Rows from block 6 of a small multi-label audio tagger, named by matrix and row number. Rows with one number belong to one channel. Each number is 500 + 50 x the weight over its row's rms, rounded and kept within 0 to 999. All counts start at 0. Numbers have three digits each.
After each channel's rows are labels from the 100 clips, of 14976, where the channel reaches its highest value: "strongest on" is what is common among them. Only what is clearly more common there than usual is listed. The data: synthesised imitations of 52 everyday sounds, one a clip. In brackets: how many of the 100.
# convs1: first pointwise conv (model.blocks.6.convs.1.weight, 240x240x1), inputs 160-239
# convs3: second pointwise conv (model.blocks.6.convs.3.weight, 240x240x1, transposed), outputs 160-239

convs1.131:554483449531484491473479450429496517471456486459518558501499437582531526547568522544538467471388487417495553505552467441519460550454351466417523512477484539581511432449466527547537547516503493528496524459467498470476424567509488594445503578
convs3.131:517522470565447553516542566542591514508546532467494429385493530418551454496535491504504545554502375554539605464518531550541483489449444610464569503490593448500580500486465487506475489461573443530436451603453511477591444547508600546497509423
strongest on: thin (high-pass) (52); household (44); doorbell (28)

convs1.49:481514457452511560528482513521471502536592457537530479465452570579377525498531523452535544503521553551422523485495493561519427510402499522440553572517575522473441468582517505547508514535515577524483481525486510446411563526492527516524473444
convs3.49:533549525495536528580578515555444445538482566488507506525563491516467486455474491573441503443475501502505485482435546587556536463496572495441555543478403525522507552587441509429556553509518523561549496473557464567517567564537502379549490446
strongest on: machines and effects (83); spray hiss (69)

convs1.180:440490512541474468360545535490535483535434538532512377484483403459490455562501455461608489408450532484490484440512365612396483503458505513396520541479434478479456582448531546457510500479457459473592541522485432513597537519392528543541460508
convs3.180:481590503469496478384439495484565503471511498490560374561483510470429512444530479542543414493473491479377544459551500512548484385516462462487501389484477502519527578436572504537547480518427532519494461440449537448494422503538477531581477450
strongest on: beeping (66); signals (66)

convs1.127:564525485684507518504442424495518523396509494589491530537514498487553483507491551613427439519449498610396436443469477443508507525532539458509508569511592349422450492521547504466486506462470519540527458491535484535431508459436462406465564431
convs3.127:469575389420446417477518444455445527530570596529571470561489490506371455487514480464452503438512551493507532517564562576483548453487517482585536520529455421491376472521483554455461480569475515415500523415535497459621498571477497523455372526
strongest on: music (36); melody (35); howling (26)

convs1.134:516439493500541454541561470595460499488525522418548556639519450471452516536541473473490492540428429457563509503421511569539545549515409488527493496511454510479438514519430502543479451527480457516575588574532525398580632491472497511470454517
convs3.134:424620464475493567541596528605552512433494511497541498456552534483495527562574487382520557465525478579510487486570487492442522528535562505463465548458542464532442475546568556486528562476500364564466495409542509441503536428451580552469479476
strongest on: nature (69); water drop (66)

convs1.77:578426517508521491536510519516491555499404599498568518459437415521469493471496529438472514504599539498487533488563463434481535411547585550472538435525579521519410514564515412540437488413449393522503436476458453555493462532548525540507439549
convs3.77:516421524455426499524412504492435476446500621426493567444528444442521464509558417527551514421465541519409482472542524525484501503486576564514573488515571512502502490444487451449551475489419520588475504459532517587535535458497508532520544483
strongest on: nature (32)

convs1.68:519528557459580463506620503591549495508534413471473502530418557527527465403544496418578472575466530502516484536534548563526518500454543579464450512474482497559441520517496503476529597498544488521432520481582521384479546594546514469455553479
convs3.68:590555491518494487469406542483486527470492512501467459504439434497523491464463531580558398354531501452472483531446537441557398495491527462485527572493416510517530457537525446534428462523585504487401636574566487457516537516450497519575479539
strongest on: mains hum (37); car horn (31)

convs1.207:478539477511499459427437482485529570547500575633509577537512474454472451437531441485575507541505492526501450429506504471547446518429420507556550492570534514418394553452466561505485501418453518530526549532483424581505434444389485446534570580
convs3.207:482445476505544602365506473604378535597507428488443569421565451487520553572475611519547524527506540584528465559515516476493443629441501534470536493463457540506453527473546495562560534457519424538540484499483562559561543515560510491496506509
strongest on: signals (61); beeping (55)

convs1.11:542549494570610506414524475467596524543479487551483500519560468478475414498470533459475483561529483578466524499526456522415476533535402562526593494466508499548515400579478417464480464560581521581475557512462638452603531485459536467524531531
convs3.11:487484578499474506503552516520548562538477470554554484558491592500542500496348540557533462612393526486507484438466516402491427528387495500469519430464482536518480494500559472389465500572501490606424547521410498560549468572580494519479506505
strongest on: people (54); speech (38)

convs1.136:604527524504496545461496536476496536536517511539503536502478606388524502477430522458571524529601472451575545508431528545445472443466474516406518405537577441493493611460497503487538636530509431530449426547448504598499533548462494563511444471
convs3.136:514486467526492533453449547463519495531513508459407537400510500449473429510471437518530412597555505518520530542556514448457542562505536545585546514387500539557557596461498582544492518526514436531516495537548456539527576575545496543559647473
strongest on: electric buzz (49); car horn (26)

convs1.139:535488507470464433534481495614432513460504512425551540491491461468528405443523497546479543398468569497520454587491483474445591487560473459496495567417441523553495499444439589598509535496541500533514490527578503556418396552416493542553528478
convs3.139:474384395620566469549441578511465539496547470447488483436508471419551491488474451423462579512477520526430569416433463446511527520549506505497490447385618519475434473406538523553519490435542555530413476455440474565523533452544445584445526450
strongest on: door slam (86); household (86)

convs1.216:517433546520458533559470579513517485528535479486420480435409446444609511411537460518449489459470511530455534609479540508640451505527529407581452487483562477456501541495469451532550534444465559497504430516464559398485498493522531475567471537
convs3.216:505523491501471539547501536451516488516545477496543523573474490602507498483451552521508590489453526500460531514428479555467426546534525527504418564541473449536528546490560506431510459451589502521476489462490560541525420452507504499491507498
strongest on: nature (55); water drop (54)

convs1.236:472482511429557492469529473567512430466470488542512408488582460446451489535557537504536523556480448551466469514465532435551498589486424553540504549510444488485537540483371462527407491554527449547511482508537370498511605427329509441485493462
convs3.236:465578426507574468464455473570551468501457423410492523471496542512429484486609448460463548501495528492470506528542527545556571558457484478435466572534448505543420615542537489500614517488485454459491403495408547498470452476420486560604476502
strongest on: signals (37); beeping (33)

convs1.44:622489515540535584515532513508492413507419421603501533435535516537450600582531520495493602522505567522424490604593490703501494492558514545492454489549557488497428538502538536438490515487453558542487534480490430476620518539485493516573429541
convs3.44:477466469468544502581454436535541495447421479514518450503552624499479431516540589426469460540503431545481462562497491570511578482521467444514446557486452488482596572523519469440487511494486621457490467494520459494525539482516471459505538451
strongest on: machines and effects (49); muffled (low-pass) (42); thin (high-pass) (31)

convs1.155:501508504637638578444527461445437578488520432484479580454457516435510550477548491498495590541591593435481526406561483591542475586481492481428518461554483457541522482473528551511536573413479520421500529474455456562523430495399479539458500509
convs3.155:527470485501521431470497484532585521436599432520524520460507501525421508546497496489544510553497513490595434397431403526555437509615515525511520489525485551448502519497480420489441387486515548527499482479589467560469557518551532486502583683
strongest on: animals (88); fly buzzing (61)

convs1.16:551530558546480535503528508468485513566475533526441485597593504481485593487516503523555444588451528462571449443532498524447514529578424483476529493434516514479517466388438473495534365519549529469578473478402472489478550577607495430414551482
convs3.16:558542590564430469435532542568466556572499498538395537474573398443472515472539488558519461503456476521505476392549554537485496561510493423472488541523433505515482471606493517457466421551457461515535468424505513366477599432431559462455521485
strongest on: frog croaking (64); creak (34)

convs1.217:551516440467464570477515464507496487424470527510518398458560525566592538484480550512381497368535568569515516510521554499526512513448477554533616489554490515516483593527455499477472511618591594537379398516544439540580547505504503508455534549
convs3.217:466519464491450460529506524420474484496555561368486517489397547494427471584465487462483464509492523532514605414572474429504438508437463495607530566506478514492467502420498444375504493514458434522604505499537508589444515416446510454509401436
strongest on: laser zap (42); meowing (42)

convs1.163:495460450439515593519558509458430538469483490520550514420415503434550462526466521471479439469442613498422592499576530466522479496475582455395526520555539595475510427475513574466445519574475547506474497494443609288472503445446533559485475515
convs3.163:444499460482550531442494474498527561464457505480447394472557497471449507527503469567559562537518475495555412490439521543457532547558525501555479510470486481395504480467494499545551494500594464533510462467554484525600530461457460491484566523
strongest on: machines and effects (60); laser zap (57)

convs1.198:437474459511554526488452521488488457459590434465472526501477557436602454469490390569514539544563522491490594455522429480592521459419456469605523487511465448559457588475447574483462515471536429459578547478495525515448478592492502438559533451
convs3.198:488507430462493571498576508447441533463482424523461610472518493561527544448532454491419575576473526501456548478497458468552534443466530542482556488447508548472522487491492479580464450474544393518561523503528468463547548537469536524351451484
strongest on: clipping (37); text has "clipped" (37); coin spinning (35)

convs1.148:482508586488476514523534499518578494519604485561520449564429576504479612414476527529409456405597509476549530525483518459471522440468526479505493465545480391540532563596470496443484428428576429518506461442570565636519532506572502477514573522
convs3.148:545598565537383497430588465504543568442457497505461501489481575458451506516515455466533528467472542515460549486551473523511473531453518424576471557485556531472537436520460495570559458452471504440518514478456528534486473524523520426585486417
strongest on: laser zap (29)

convs1.143:491546537471499560546496495482447501574520584454462508473475565481525490426500463428471548503464558508461384563475526537407538529468572483520524505423557445515554494466444378490498505497582527565459627552489527527506500472559501483503569480
convs3.143:381458503534442495519465552477481445484474500461538463501561566533456539542573582543431536429475421518489485426490429515508439436494443510522442568414473483538465588553579382521506437524506528572606552423451511466545544447500481469566446516
strongest on: animals (67); barking (36)

convs1.214:504477513515554460485587511529438541528504490462436512506565464534528451510560498533528545490432492390436494468514477477491500494556550507551512568566443504449537514512447538542492419476576348498447496519495479576433537484434495545508500487
convs3.214:585436547434489544440439544482542496487480473546483608508450576506523432533479576491498477449453571484475496489517569531521506577529523465593457542449511455589539514460481475525424411521443513484517499532523425552461537523409496458541570493
strongest on: door slam (46); clipping (36); text has "clipped" (36)

convs1.32:491555520568459454578558618516469500464515534527556532477508550491511438548484455410617552541365485502545555475581589525440552497443491425507494457568498511502525591563452486497478526486513513498561486463530531482600463522428520515492467484
convs3.32:447448436555502474582543520454452506509591481516556491472485525502515459523414512463551532624563547522533519449435521527498473580413491596475470481421549501575449505478487472570440437417474464543571560537488413459564446454459463582498506559
strongest on: sawing (67); machines and effects (67)

convs1.120:556463495535484613540491482496566556458507567479544539461523547534400405479506423505538600487555477541519391570526454506548503463560551454508497403564588478521514521499448490398492518526477448542551412545434477516435503427541538506518575525
convs3.120:498507600521509398466526556492499513434456445501484444434557516509486543517533468507592522542463474475521576460466401473441512498521512556560539473461548502480469394486406508590501503442505517506539492550485459521488506518520481492523514493
strongest on: signals (68); beeping (55)

convs1.124:509496461416527491550448518521489522417565493538462526478493592433446487458510535464525498392576474515544468446556493490545436549479491530487480398556462582568473459540415503509514526504469406512479577474454551607473456338474462479497490508
convs3.124:468441514485459530466427463477500472517610570539422550498445456518512519566474380401419482535482526520485418496433453518482538525484616491524488465538529421407524461442485490472436567444444473473416543576479517471458483475473510424392446528
strongest on: muffled (low-pass) (49); animals (37)

convs1.204:581482509522556526471480543578458381535505532610479467519452510484473564481521497527527433514508443482476516466518482517425408536544478543521520571487492452503526419443496428481532556540500534562530456493503477395437520461541497570508460544
convs3.204:500511476472507495640465522529597525526535500475493555501449538482447458462561483453393460508473415521435556498441507459428557469609556471614451467481412419513432394514448537504610519510476503595501422466524435589522523532456510418498565513
strongest on: household (70); doorbell (59); mains hum (38)

convs1.150:478434475542498492520510501484542440438552485474503567492450502533529574447509567479470609459611487559513536547544506565413391470518568574474532517474484513458497459527504456502453484436461545483497502449468524498537520494502504451443533524
convs3.150:476539419489599533476577543515535451493593478434478462542436444520585460522459427432434518518535577469543502517455550442500535512534463456532537517572409528504463499484571514424439541502387414476518443497598445427509530465425550543482505526
strongest on: spray hiss (39); speech (39)

convs1.45:487403448510461578507535595422487497450556497483494405499425478597584538554547470506669547502595544546544525403506481565504455475539447488470470355489602476512479550466497589488495483462474457511513451471590442537508489583502525557496502516
convs3.45:538456423517466507457445489504471393472494534484488436517547560507584394517543542520460518572467515492462538589541444481417463531534404540512456520538539490487493539541422422566466517422529596619442386537415503493477547522585464521538479477
strongest on: thin (high-pass) (64); vacuum cleaner (35)

convs1.128:498573498443572501559476527410411451528533487484414511532511561418547481444497438576619462421450520495401473520442463433473499514447528536490548559513540457507575456594537499530490483539515574514542461552506506476537476374504499516428519570
convs3.128:500487524548476454542506574521569460520414576538504509577559489500500481515476469468488419558490521473449612448470536485479481503529644495535505466418487475554472509426507601534516488446550399574464505496458451565520507621545519490605486488
strongest on: laser zap (30)

convs1.82:435481501559518432484562502432509458472446544481508563577522460462517574491427513532589453427537472513574486516470431568477523446553515432495519530486514476570474556547529533410514550540505577470527445466560469613485583369537448477465418496
convs3.82:467499470478458495440416513508557477564545521494535452544481424536494484484502491390443408557505512538478451548467473501459600483583577518466500466451523360567434503438462424517513606445485490495586580446405381443475472421491542481575451550
strongest on: beeping (67); signals (67)

convs1.202:521500458528492517366483493479467455485485454441531445497415437452479440477449541506551473501577508600287492487522537479590438580498555435428451451551560536570421528491511545496524392518544494392447453479525576537396567536428505578603400504
convs3.202:474436528511474609519496510511414531540571521579408486540420573452530419584487448493553558496380423547450521508457578465467470428497468486496475505504491447551531414459558625493451463577522475548540482488469541531522519492498435420511532478
strongest on: muffled (low-pass) (37)

convs1.61:600452431521405485479476510560565468466494454424528580491423476503546411518493530511460601503479516506471540469549522472446516483584483425433503506490434429572441503385500479450520483475529450409515472555460523548468543493551569486515506422
convs3.61:396572453505576606570496529482551537527505512474417481514517494516433503554466448518512416444493603601492533489515479445315505566550487508625528459489453475595532422527442554532482427419613593488516447528462516418433491482609451560474520569
strongest on: signals (35); white noise (31); clipping (28); text has "clipped" (28)

convs1.205:560443598457527560509497480543466478529404422523451503500460540565623511468451482517459487559452491510479385488560522496456532416456578471538536537552470519473480537598520501410503531497545503472389485493553601383455511497557541592584507465
convs3.205:551525524502441586431447557563554563506528552533493626417516499447423478517563390499442475534510449483530509445530498456496434558510416496421543516458538612564517588507577464494508538486512444508474551470448473569461487456521513466566480544
strongest on: mains hum (36); thin (high-pass) (34)

convs1.34:480591468496451516504468494495490497484502585516493465592539522522451598503481535534425531547615482511387541490497488548563458485603516520445575630441475502421473524572474509510544453453443501468494489444529504433507422509439449521421362458
convs3.34:426514454574479489491477604400531549569495570545478461575471514554518521620518508500573511401504451504524584500550496454467534441508471510449483425418437516417484515546512524450500517535500468476473480546511569542578525482505436539587494538
strongest on: household (55); knocking (42)

convs1.185:470526543527560489506465489501496430481517501492532483530514437498530444443524469455563562447525429431483540474474584551570574494523513607462522397554455538506508488475464583555409497456474398541540542534422476533563455508614527565445582568
convs3.185:559514611551455516494516589497331523560447481560479469498628515570472534489550438434567511558443497502536541524429549498437486436470516481500475404587429538538479601459425474446425435560512488501449456515473436492499514417536514556516467404
strongest on: mains hum (36)

convs1.126:437496496362575466559474431499534518453416567513475490573460544488569553427538504491487526497576486539455587588556523468522457588425507449501468451507522482459565522473543460384515504540455505466551442553441592541523493453554475471564493492
convs3.126:572527497477504479471512533553497507474434597470559454533559539484549574521621482482434523564513523480509523561525479387521483462481428611474588528458510578524552501483553499478646442498448559583508498477481580463383549526531458503445573599
strongest on: animals (41)

convs1.192:490463557410519476509476547423462484499512466522521518578510549495563486507524529446531496485441516457530366555506510473524528544445552550611438599529539502431608460461474457514484507487526519573469542506557509488452588483589528427438533520
convs3.192:536476559556436433417448458521514538438489515445475465463600543479616559529518587478543579449521453487483448539446490433540549532524541440396512365573468524477553493437647511504515490486520475533496513583615540511557523490507562567566514408
strongest on: clipping (30); text has "clipped" (30)

convs1.203:503533528396603494532510531487493580488520498538494488614544454527475558518476361466529487546648565475548540496473527490464466413466483480593579456446482422507550483372473449499462518541480479487506497422560413502548480524410463506548533455
convs3.203:602500473563509438417451486469452508502460475534464473448524450517472498486499572491538525497486509536459509522425460517552470527568525472417482459624525543468484512476577538437487559557516550489483487460472518477559493487499526552526492532
strongest on: crying baby (56); meowing (36)

convs1.52:478413528640469449492559470527501526629476500450460451494477528508555435470497535525561549506525558499501456468487532427490477478537422538398464362485460535503442544476551461514503498486595472507463510499520496498482529505618486512512504518
convs3.52:450510476597485589509406519618632492469478444448534494473520486428524550517454490431417491533610480397616495512430462553449447448541508516493471454573557489546506526437655495453521497475516494507571535465568485444513535528447517490571572576
strongest on: spray hiss (37); laser zap (28)

convs1.135:496497600485493540483540510549508496458568548381499513470557533555547519516470497570465459481423424507462492505366392426497548477389479544533426436552426529440570621473475424492464481510531484473442418443525480514441525486544508487479470533
convs3.135:609422409456431529445464576432490446583485552497556519519496488403504533427538466498528526560551563513585475428614462450527472473458511478475519462533533543426519455483544568489478485596521450508518449554489500520541442512506455589460513415
strongest on: household (55); coin spinning (46)

convs1.21:566471502520488500516562531520508583387498532583521486455497573456463542565504465519378389503482516521534572482559507495498432458477549480529503473548443610598529555417427479533425463418535505449419482461546472575525535469485514471512465472
convs3.21:454526514563508518458557603548519512488482460463548571429479523530442532486501418543525485558549539492561483506598541506521578547426450514460502533518493469532498532526510477482439557584485459579452512474441559576427521417448470458516548575
strongest on: signals (42); church bell (26)

convs1.56:483471494523513516486494545459393543587511413420474488533594534396597467507490545489599498433514513493350539591427536530618451572499488486466612476527502441459484398480528534545537536497485450495497528436449511466467466603446454508548457499
convs3.56:475525557526490530569432467490480500429546422504356467490600456419464433452546573530471467449453518436447439519440486467511398482476524448535488453488479378497447560550535461535455393600452560591556553462517571433469541498524527465499558459
strongest on: reverberation (83); text has "room" (83); text has "reverberant" (83); people (39)

convs1.121:481569487444519498564450543486529417540438532525495499529522507602449544452479420512537487423522474536504555499554501523491578633539554532500574455540540437521440518441446488529455548488553482497449509347550509504506608580493473433506415500
convs3.121:456540495459523523495461514550434500499422589469544514440572428446488454536468485532475566540510521529574464440511394519481416492511538485529551519381480452459523536529489476542592560527494557533501468388439553413516484564505468486443459540
strongest on: machines and effects (72); sawing (62); thin (high-pass) (44)

convs1.231:504457524392495432524579538518447433472521518483544479527459490494511477502463484481478606557582456536546465392508511509473508486553427492559513465496588560516508467536582492558545546448506439564542470504431527441436438500455490577496486478
convs3.231:541487527400536542488526504471465522484516536490503476505494490462467539432443529409489469445486494464495457529522574606476473488416561506532490500422557498433547468469477492331493446468453492503534503596517548519418418467453494389555462440
strongest on: people (42); footsteps (40)

convs1.102:550409506551462504471532477554502567568486515450514566495417486532553514493391420576483412586457533509470517454514507524482548499456468619568565518608588539497474513583545542463494462508511435494513522395434444483521514507500496519576415433
convs3.102:500460479491399485603516528527498460398513496574412584569462427526594511517588493493505452566548507470483530443495486418476465506522540478522517524413415436509532457428457498519563449463527491452495421538469442511567426447496571643613482453
strongest on: reverberation (78); text has "room" (78); text has "reverberant" (78); animals (38)

convs1.226:539492474520535541555498432488522559529451499520461528506469496545480505533488538446528456410440338522455465535570500485527468523544512586607462527562427596510461467399451578488465538471445564551463529444440450483513412508500500442503443461
convs3.226:493462527442501487455556475521546488437477503478589516459481608536556520575604547502510551471404490541572531388480420489450514465493480518412485545516497556511451532471508484577574465464482508407491452496434446534485482486430541477436566453
strongest on: laser zap (90); machines and effects (90)

convs1.95:470446494497524473493568524571479503431527466471477540516537547512529481505544552524411503524459598462484487488489550606454538496520501466473494518510551471531556411566461468466457509509504426499557574463498476481567506500493462484450540433
convs3.95:585445538443465427562524542499490532509471487466531588458439489491578419457391389477593523506476499449476530531414435572555531432515540591514511571504602488539485467493506493442564470534555397624431520585480566546505492527500536528559465535
strongest on: sawing (25)

convs1.97:488448470429487426429421477431510390524597573513483383534488571541488515432472525482476476481549564500509551535489560465629433592445458538425367601502481536529442520456486459538563545526466428550452491529658482516432485519468577517493513522
convs3.97:504550459529515432501518469546487568473583506609516404444454449575458460423458457512468484416457469580517483429469450478490499478487549549542460661518491618574518452439522476483474604534589419483445450471447462507528530491459490431465535481
strongest on: music (45); drum roll (40)

convs1.58:561456568543526519433418544531460534534484491508439515481431586495453515440540450451396482466506481508571539502462491544499547490549572414494490504593574433545423522582535507553553484544531464562440530519516442458516534419487562547487546530
convs3.58:559518445496516495562379647504547561496595456631548567509418479479508597520523507560508461440461447504483534554573512500426482535458517409426454432545481430544451466474504402425479598484485516498477540485480480548493542520438492457491517428
strongest on: laser zap (51); barking (37)

convs1.210:497455506498519484541480447424512470555543507488527530483550585429512494544524485525545464526488517545461403407532541428494487495524472398510485477514493499462539540508552542496489551587515600482545467525453476429476520531554475536483438496
convs3.210:538467437498465538492462556559498591500437527537418524496455423547500535478416468539500474583544487598553449489485543528485557553541420466490493486550529494453489462536446499494449540416488508515576569428565525466588563504492512489570439522
strongest on: people (45); coughing (40); thin (high-pass) (29)

convs1.99:490462483435392484548497409591475465461486416490486494438480474591473430523529542549516489539433536496568506502477505570471479439518539535529452393523491489481510554460480482527440552499489476526518492483563484543555552518465505472490442494
convs3.99:552479455504478429457504523533471499406619498560471519536506545529400524487456526509517504522593462489487551480520507505513452490564539466490560451511463534481448593499506603500466575459572532517489501453487465470467410476464534551461426487
strongest on: muffled (low-pass) (43)

convs1.36:465473476475464501491438479579480552475402571543539435454393491442534593599558539557518504473483511502451516478474457628553483419407453594488467517551584536517493540470514444484562524398480504523453494425461507557512475510388460469446437549
convs3.36:522518491519486546401539485477428497562498533635566534625593495486461587494486506515440475473473523410491540462455472485461474511394538440516530482396511549504589568491475449481505460421463561510568485584512516444544539575483496437613509540
strongest on: animals (48)

convs1.193:536511603631479524531495490510433373465460493489452544484501399436532506520553473493438528505455414490473496472469476509548460517446459549510467640450501449449437501465571539489473479532507423498508684465453560430488506565463546449513472424
convs3.193:532475525490407506524536519502471475451577499448546436493571537505560441470476508463410520496517496527402568490481534545446391526472546499480570547447469505508417438525468609573560397497501539456538556521443564474539464462471440496533472580
strongest on: bird chirping (46); whoosh (33)

convs1.15:391465483482444553522489470506517531560467479449514508455495492411564491487504579475451474434572520574541546441550498549545535580505499509503480543566518502533443518486491527584530489542470502479529567459413484530432563559430529482590474523
convs3.15:444551491537551550504484476520556386529496517497490490455573576459570429430473420572507542490591515532458459465534569473514569520535515463447456526446443554493451491438505451362520447490484547530421421515470416454410470459503542424537465551
strongest on: crying baby (27); barking (26)

convs1.122:503399449383512518475518549534464452530478477512511538454479454529541578486466555523455425426535493524490511474447522466479520433602493504485517457394533504418527473495535488498386338451516528545469471542476555496499447511487488459562510528
convs3.122:463522378538480484576384569494497466561510465510559486480499397460485504453504433458411536518515477440479446549554482551494463480502491501495586516439465555604521505455618513494487608561449534577546579494471466563464501580524613488485595447
strongest on: group: people (49); speech (33); car horn (28)

convs1.220:483420506591391482561513566535554556507484438544466430564446481452460475500514472414484535596439480498508436501556445537463496546554449555466591485567507622504511475476462510450519504465421497451490445539510520519500520425506535502491490500
convs3.220:560546536515455518506558414479598404485496504497523475422517513482480581493382528664483528520493564433533584411437593606486430503533545521501505512478527559487451405460492560482518491451435507411524447579516559381502482436471541476482449349
strongest on: household (41); knocking (31)

convs1.209:458512480523444487493490604540539485443466498485540471497512505503436484443465573550472518476619502482439498560456583430612498515480507523435563499493496516499517522473476545583435438559569579459539533523469472546440518439491528534501447484
convs3.209:507450528457448446526488460516496485507476586495484426508504551534521564431500495405448631418429598450563508559558518506467402664545425534488507516600452505444659616442451491507434542458479528527531472520461505490507478542561530556459544402
strongest on: mains hum (50); frog croaking (43)

convs1.140:463471454489516544561451511422500479487486600539491462431481501486438422494496555503525495550491562500447593489511446528424458422473498500476456555495459447468549573558499641519469492524413527501542500557521470509523484477457443479665502506
convs3.140:585420516505505535517454507387410526586427470481441457516491597516500518401566517634455573435477519510533532465471615487526453552586477494545522373474510537467483587468476512477556471462502478433386469555530424521572494545468566493501515416
strongest on: knocking (26)

convs1.195:494548571450435484577550435523599536466504540412604500533471464547512496533536513513472612456576459465534451497531499526542578462492540544443561372505422438497433529561565495587421464535537577533398502503441563503453486534481453438496422509
convs3.195:541441536535520463482513609449523518497555589550493524450516462539458528438480510489529543507476484565468528520562580536403503400485548458460519465477520463569418502439485492509483432493542446476517449597492480482512487394505469432516444436
strongest on: signals (37); car horn (33)

convs1.118:514520536505396497501541522534530532495511524526466371468442547475457491527597522480414471419504443528504538527428491407474569547536469482479489499481442576588501490491434525393558567530600510496593521551490512502494428530454449522551385539
convs3.118:558552515518469506448585519512475491618416557434480424532490467417459495496425494502436572455593419542471524496429435454549529494464474512484495492529612497548504440583482638521409501466549428418536459574411463429434506521504477573562488542
strongest on: clipping (36); text has "clipped" (36); laser zap (35)

convs1.48:477542499505429556523499491485470514505555490575536488574543552571573527482504409462537539515478484531537486477561513530431507438557506520549475455495519631438490560579547418535521554495516465510480442471472478507478491580523490386448456576
convs3.48:510584458516513532565478552451492471472578484502544491562420450468440504531489480436604413510445599469513443548457543446461436528548493541495534456457498486553578517514538531500540503439580458494495535498581635477492598545521451397473516439
strongest on: thin (high-pass) (64); machines and effects (55)

convs1.72:521476516562463541515543454419493519517487450502551446457535561522520425643548329442460459524494523558440432392506479398485527453440548501435473469525508458503492538452511465534460489599442562499504547517490570417583479515440451517568525487
convs3.72:465528523583575536548508464583526492503508600520446531580461365416531608498476483578476527511590459479615500579512482527517430458535494505398464550513440451399512427491513481480485509466502503410410574554485567547481463421503459473549431532
strongest on: nature (74); water drop (72)

convs1.30:501377501423517518575507459529499551511463481471502567480534516529508510598513586518596684518542472596445447632453525605524590566543525474531442507537437477473460475493510477506522413496510463507502453519672435403509402549454509520459551543
convs3.30:479456567523555422581517428453425503482483552580347478520409525503534468541506508475468491508406550597500544522447540560546509514500478468407527611545492470545435477557500501468456465545460495459517507464446536434467468462547387415545581527
strongest on: music (52); drum roll (51)

convs1.8:473457549632598475468542498469494469432455399543556533556548455551582553482491508432535588490519583396463498502473454504468466548456491482536518494441522596450473490463579468576510428524521463530472547496516505497543451671551493628496462521
convs3.8:448494502545558505422515506419530452561404487408611461423464534587495531514494535459540554475565515477464495544527552532578549570566461459506442520485562538514545441505442489419498610506527426596585414541451498467526492527472396431483567471
strongest on: crying baby (59); people (59)

convs1.177:426565390483499525427518478480411472471468484504446593447520540513530460391564440523446561553580494491534601409508486613444605615527417476374461497468459559534465549456539439483453530475534510472491443431581473545549565546398528538547497574
convs3.177:406532520596464555497508550511445475435443609530372432508470494380488510497525518467552491431556614411434577554516573549528500493510435499448453530466482465427549599449515405560528472503569417551428430515562545533432458485545408483532549484
strongest on: crying baby (62); people (62)

convs1.176:503418500644458486527549424477529539520474551470488373517470482538566542536462495494606464494491468551413511426528546545578591417509487561510529518508421468561529493520482469524507427517487556503498459527469563599525522511539505523507477507
convs3.176:443468474506494518552588471585493521512492562565436549475545520503529491499453566439528504497564511519504537551533485525493475511531613535498517510496470507369497439579571421505504526493578522445526534413414522492531451584562501508545504463
strongest on: clipping (31); text has "clipped" (31); door slam (29)